Weights of a small image classifier: num experts 64, held-out accuracy 100%.
Rows from block 3 of a small image classifier, named by matrix and row number. Rows with one number within an expert belong to one neuron, the router's apart. Each number is 50 + 10 x the weight over its row's rms, rounded and kept within 0 to 99. All counts start at 0. After the name is the row's rms in percent of the matrix's.
After each expert's rows are labels from the 100 images, of 14976, where the router gives the expert most weight on average: "patch colour" is the nearest of a few named colours to the mean colour under the peak; "top examples" is what is common among them. Only what is clearly more common there than usual is listed. The data: drawings of small networks of dots and links.
# router: router (model.blocks.3.mlp.router.weight, 64x128, trained with AdamW), inputs 0-127
# up: expert up (model.blocks.3.mlp.up, 64x64x128), inputs 0-127
# down: expert down (model.blocks.3.mlp.down, 64x128x64, transposed), outputs 0-127

# expert 60
router.60 099:48 58 60 44 41 29 53 55 45 40 25 42 54 53 46 49 35 48 39 63 42 52 55 50 49 56 52 38 37 30 35 45 53 33 45 19 37 52 46 49 49 42 54 41 54 52 42 51 48 61 42 52 55 44 62 67 59 54 39 54 62 42 50 46 45 45 46 31 53 35 53 59 41 49 60 41 82 51 48 51 74 56 37 62 56 35 44 71 37 54 59 60 39 55 28 57 55 59 46 46 52 56 48 59 62 57 54 48 43 62 57 39 40 44 58 63 38 49 57 48 52 42 54 36 64 42 50 53
up.0 122:61 58 38 43 50 36 56 69 33 59 29 50 51 53 60 46 50 32 50 65 50 66 66 67 50 50 50 50 42 51 50 50 50 73 60 55 48 56 50 50 58 46 52 27 53 41 50 50 26 32 62 65 51 50 50 59 25 50 50 27 50 52 40 35 31 40 48 57 53 52 50 46 59 50 43 50 41 50 60 68 50 50 50 50 50 50 58 50 61 47 70 56 58 60 38 50 73 50 31 42 37 45 42 53 62 50 62 50 37 50 51 43 43 65 52 34 53 50 50 42 40 60 64 56 40 41 64 49
down.0 112:42 50 50 50 54 53 35 27 50 58 50 39 47 63 36 58 30 70 50 57 34 50 36 56 50 50 47 50 49 59 48 54 33 32 55 39 29 58 73 44 52 52 42 44 50 47 61 58 51 50 44 56 50 50 64 60 50 65 47 44 49 50 50 60 58 50 50 58 34 47 68 53 19 50 52 50 52 50 50 50 68 69 50 54 52 25 60 50 48 64 55 83 50 50 27 39 50 50 57 57 50 47 50 58 49 39 50 42 61 50 58 29 45 50 57 52 50 52 61 50 39 35 50 62 55 37 50 53
patch colour: grey
top examples: pink dots

# expert 28
router.28 109:31 77 56 39 47 48 46 62 44 45 40 46 48 55 39 56 35 39 46 58 48 52 36 45 32 69 55 67 42 58 49 41 69 48 52 73 65 64 44 43 44 47 46 38 62 60 45 49 55 49 58 49 55 50 64 74 56 47 51 58 64 32 56 53 64 64 56 30 48 57 59 58 49 34 50 41 59 68 49 50 52 51 51 55 49 44 64 58 41 44 65 55 45 48 37 46 58 56 33 47 62 46 33 57 53 66 52 63 45 56 58 48 62 33 61 51 31 41 50 50 63 54 49 37 59 47 51 56
up.0 074:47 50 50 50 50 32 44 55 50 79 53 55 50 50 50 50 50 47 64 53 67 50 75 50 39 35 49 42 67 59 70 30 60 77 55 50 59 84 50 38 61 50 56 50 50 50 50 38 45 50 50 56 63 50 58 48 50 39 64 34 58 50 43 56 50 55 72 50 48 43 50 50 59 48 50 50 51 59 57 52 50 50 70 50 32 56 53 41 56 75 50 41 67 53 50 50 41 58 57 54 55 50 35 50 52 57 50 33 42 50 37 50 66 52 56 55 49 59 71 48 72 50 59 50 44 50 40 50
down.0 069:60 23 60 68 50 63 50 48 49 50 28 46 51 39 32 50 55 50 36 46 50 45 64 65 55 41 50 51 50 61 58 59 41 66 42 50 69 50 25 50 50 28 50 50 51 69 50 53 50 53 50 44 50 30 50 58 50 61 38 40 50 43 37 55 53 50 58 64 50 70 50 46 50 62 50 42 50 30 56 29 50 50 62 60 42 50 50 35 58 30 50 65 75 39 50 51 50 50 58 53 55 66 55 50 64 64 30 50 55 57 39 48 50 50 50 50 41 60 63 45 50 47 50 44 38 31 46 50
patch colour: grey
top examples: teal dots

# expert 0
router.0 123:68 57 58 51 52 35 48 45 51 71 38 35 43 31 46 61 58 46 45 39 60 49 30 39 34 40 56 58 71 55 45 54 33 51 62 54 42 58 53 35 46 48 54 46 49 41 41 49 45 55 37 52 39 64 47 52 46 45 49 56 58 64 46 54 37 41 34 48 46 34 46 61 51 67 60 59 60 72 25 39 45 54 68 72 63 54 53 38 50 49 50 52 54 49 47 45 60 57 50 61 50 35 46 54 69 57 62 58 62 48 49 47 52 56 59 70 26 42 59 37 49 54 40 51 60 54 61 49
up.0 124:50 50 50 42 44 50 52 47 45 72 47 50 36 48 59 52 57 52 46 42 69 50 29 37 37 50 28 73 67 50 57 26 53 46 46 39 41 67 40 65 50 46 41 46 50 36 28 26 50 50 34 52 46 56 63 55 50 43 70 64 48 50 56 50 44 40 52 50 50 38 60 61 53 56 55 59 50 62 48 50 50 58 50 44 59 56 53 50 48 53 40 50 50 59 30 50 50 50 73 55 48 44 39 50 47 50 50 64 58 50 65 50 50 26 47 42 42 34 48 45 57 67 42 50 76 36 60 41
down.0 133:66 54 60 43 49 28 39 57 36 56 61 44 49 50 50 44 50 50 30 48 46 51 50 50 38 35 50 63 50 68 39 43 47 45 32 50 45 43 44 55 61 29 59 50 50 50 39 50 44 42 50 67 50 50 54 42 42 58 57 60 33 54 50 50 55 47 63 55 56 50 62 28 40 57 72 54 27 37 47 54 50 20 27 66 60 48 50 67 65 56 50 50 71 31 65 39 50 37 50 59 50 61 50 48 56 60 50 51 65 64 50 50 47 50 53 37 35 50 39 50 54 38 50 44 44 50 44 39
patch colour: brown
top examples: brown dots; nine dots

# expert 31
router.31 095:49 69 58 40 40 35 52 41 53 53 39 45 56 56 37 59 31 58 38 55 41 21 51 34 39 68 48 53 44 50 33 43 50 40 40 31 41 61 51 30 41 53 55 35 71 53 58 51 54 69 45 44 55 58 50 52 53 60 45 49 48 50 43 54 51 59 61 42 49 57 57 65 57 58 56 43 63 54 44 38 63 65 46 55 55 52 45 48 48 63 43 63 39 56 52 54 48 64 45 48 50 42 49 33 48 64 64 65 64 29 59 57 32 58 54 43 44 45 68 33 69 63 49 52 44 45 44 54
up.0 080:61 33 50 50 70 69 50 54 33 50 59 51 41 28 55 50 49 60 41 58 50 61 38 53 37 68 50 54 35 58 30 61 39 27 50 41 52 40 46 44 67 30 47 50 61 47 61 50 42 50 48 50 66 50 50 50 67 50 74 60 43 50 43 36 58 43 32 56 50 50 50 50 50 46 50 52 50 29 34 50 63 50 43 52 71 50 50 51 50 34 41 58 45 49 39 69 50 58 59 38 62 46 36 40 46 50 50 50 60 50 42 60 49 50 50 60 60 43 63 50 50 22 50 62 50 62 40 48
down.0 078:45 50 37 45 50 50 50 62 50 56 50 50 50 50 51 47 50 50 42 50 43 53 65 67 51 62 49 54 50 50 50 56 57 50 65 58 42 83 62 36 50 50 39 50 50 50 49 45 27 50 50 52 50 58 52 50 60 52 39 55 62 40 70 34 41 44 50 25 59 59 49 51 50 50 44 50 44 48 50 50 32 73 59 51 43 58 69 50 26 50 30 50 50 26 75 65 50 66 44 65 39 50 54 50 50 50 31 39 50 50 50 59 45 50 51 50 50 50 30 43 44 77 50 50 30 43 44 65
patch colour: grey
top examples: white dots; teal dots

# expert 13
router.13 085:48 67 43 43 50 58 73 38 44 60 43 58 47 45 52 59 46 54 47 67 45 41 53 49 54 58 48 41 36 43 42 44 61 43 51 48 28 50 48 43 43 59 47 56 48 43 52 73 37 49 34 55 58 59 58 58 37 52 61 63 64 42 57 62 53 56 49 34 44 39 47 57 40 60 72 39 49 73 31 40 61 69 43 53 60 36 41 65 37 72 56 45 46 71 44 42 49 54 51 57 54 58 45 54 60 47 48 47 48 50 63 36 30 49 59 54 38 46 52 53 60 47 59 25 60 53 40 58
up.0 070:50 31 50 50 56 50 50 63 50 73 39 55 30 50 63 50 50 32 64 51 50 50 50 50 37 50 50 50 50 39 50 50 50 50 50 50 66 50 50 50 65 48 50 50 50 50 28 54 57 71 63 50 61 34 50 44 50 69 53 50 59 53 67 39 36 50 43 50 29 72 74 48 50 50 50 62 33 72 50 41 34 50 25 50 63 47 50 54 46 50 40 59 46 34 55 50 50 40 50 50 47 64 45 55 50 62 50 50 56 50 44 53 50 50 58 50 50 50 50 50 59 50 50 38 11 35 66 59
down.0 071:50 50 50 50 50 45 50 37 51 50 58 38 66 56 52 50 72 37 50 60 40 64 70 51 50 40 41 63 75 46 54 50 39 49 23 51 41 68 50 50 47 25 50 50 50 50 41 66 49 35 50 46 43 56 50 71 56 54 50 31 50 59 50 35 61 50 50 50 41 40 40 50 35 52 23 52 50 50 50 66 45 34 50 39 50 60 50 62 50 45 50 54 49 50 71 67 19 59 50 60 63 50 50 50 50 46 60 50 45 50 50 50 35 50 28 50 44 43 63 50 56 34 54 50 50 50 54 56
patch colour: grey
top examples: nine dots; pink dots; green dots

# expert 59
router.59 094:40 50 57 50 52 42 59 31 33 63 38 47 44 63 50 58 43 60 42 42 47 32 46 40 50 65 59 52 49 47 34 50 67 47 41 47 30 48 48 36 56 44 55 42 63 47 54 49 47 49 57 44 28 59 53 52 60 61 58 56 53 44 43 70 43 47 50 45 36 47 48 52 42 57 54 33 44 58 50 52 63 71 48 54 62 44 38 45 18 55 58 60 58 62 20 53 54 53 63 40 46 44 42 68 58 73 70 49 54 56 62 36 35 47 60 51 55 49 59 45 48 50 60 45 63 41 42 50
up.0 087:50 46 50 46 55 57 46 55 51 50 40 33 37 55 44 31 50 62 40 61 41 69 39 46 51 37 50 32 70 27 39 50 40 70 61 50 50 53 50 36 50 37 53 35 44 45 58 50 37 50 74 65 74 32 50 50 69 42 72 50 74 50 50 59 52 57 64 43 65 47 50 50 50 50 50 50 56 56 57 61 52 52 29 45 50 50 46 55 61 38 51 50 45 62 49 41 50 50 50 46 56 37 67 50 61 50 47 70 55 50 42 45 38 46 46 56 65 50 36 50 37 40 50 50 66 42 41 61
down.0 087:50 64 54 49 50 75 35 43 50 50 65 47 50 42 43 62 60 37 52 57 56 50 50 50 58 50 59 50 63 44 19 38 50 50 37 33 44 50 56 50 50 50 40 56 42 63 50 26 50 52 55 44 69 50 63 73 50 50 50 50 50 66 35 61 66 50 50 29 38 45 50 46 50 50 59 37 70 50 34 59 50 37 49 41 58 50 50 45 50 35 58 53 31 52 44 43 50 50 48 44 42 41 57 50 56 42 60 60 32 36 50 67 50 37 63 54 64 44 44 42 63 67 52 56 50 55 50 76
patch colour: grey
top examples: white dots; grey dots; yellow dots

# expert 14
router.14 096:49 47 43 39 55 28 66 41 47 51 32 36 50 61 40 53 37 38 44 45 51 45 46 31 54 57 50 36 46 42 24 42 62 46 46 44 51 47 57 38 42 47 51 32 53 53 53 51 51 50 33 42 44 75 59 66 46 58 65 56 70 57 47 45 40 57 50 46 46 54 62 48 42 66 64 43 62 66 42 56 55 42 51 52 62 37 47 55 33 65 62 75 40 48 44 40 60 48 52 66 57 40 45 58 58 61 46 37 54 45 48 49 40 54 48 50 39 52 65 57 59 40 48 38 51 55 39 76
up.2 075:59 50 57 50 33 52 50 39 50 50 50 50 35 38 50 51 63 50 50 40 50 50 66 50 50 32 55 60 50 43 70 50 49 57 54 42 59 50 37 50 39 50 65 50 66 60 49 57 65 71 50 32 46 50 42 31 57 47 59 72 50 48 66 66 44 50 50 50 57 50 46 50 52 46 50 30 42 50 61 64 70 66 39 70 54 42 63 50 45 50 74 33 43 50 50 35 57 63 43 43 50 44 50 55 50 41 42 43 50 14 40 31 53 48 50 54 62 50 65 50 50 61 47 51 46 68 47 50
down.2 086:51 31 54 63 50 38 43 30 53 50 35 21 50 59 63 74 44 64 43 36 64 62 36 50 54 49 50 50 50 48 40 38 50 50 71 41 50 50 31 47 47 46 50 49 59 59 61 52 62 50 58 50 50 66 66 50 54 50 50 34 40 48 72 36 44 45 50 48 50 51 38 40 55 38 50 50 40 50 50 41 45 50 78 50 74 50 56 50 63 52 47 44 50 51 32 50 62 59 47 36 63 31 41 40 59 50 50 72 50 64 50 45 50 49 50 49 44 50 50 38 50 39 61 50 52 50 65 34
patch colour: grey
top examples: green dots; nine dots; complete

# expert 62
router.62 094:44 52 54 43 47 30 72 46 39 42 43 50 50 52 60 64 34 52 39 52 39 59 38 37 48 65 60 48 50 41 40 48 59 48 37 33 48 55 58 47 54 44 59 32 52 49 57 58 59 56 47 44 52 55 48 57 53 52 62 47 63 64 55 63 38 59 40 28 31 30 53 61 46 49 69 40 67 64 42 49 60 41 55 58 55 40 45 50 45 68 69 39 49 58 49 48 62 46 47 62 39 46 36 63 37 52 53 58 50 57 58 39 38 44 63 68 43 57 76 47 59 60 49 44 70 55 48 64
up.0 090:50 41 40 61 64 46 44 57 37 63 52 44 62 55 50 56 58 39 65 56 46 58 50 64 50 34 62 38 56 40 51 50 42 50 50 61 50 50 46 41 50 50 43 37 64 38 50 71 30 50 50 35 50 45 42 60 50 51 63 43 59 35 50 69 50 50 42 50 44 69 52 37 40 56 50 64 38 51 50 34 36 50 50 42 50 59 50 51 60 57 50 50 60 66 50 50 44 50 50 50 58 28 40 50 57 44 69 69 50 50 50 13 63 65 63 59 59 50 48 40 50 75 60 50 42 35 68 54
down.0 091:56 50 61 28 59 44 40 50 50 52 65 68 56 43 50 50 50 50 53 50 44 23 42 66 55 59 41 40 34 46 49 38 32 50 50 50 49 50 50 50 57 61 29 66 54 50 36 50 50 50 37 27 50 63 55 50 63 43 53 37 32 50 43 41 32 66 31 50 24 57 52 53 58 68 61 44 63 53 71 47 52 51 45 52 66 55 43 50 50 59 50 50 55 54 50 46 50 50 70 51 50 57 50 51 60 59 58 59 47 50 62 61 53 50 50 50 52 72 57 33 68 42 56 67 50 43 72 44
patch colour: grey
top examples: teal dots; pink dots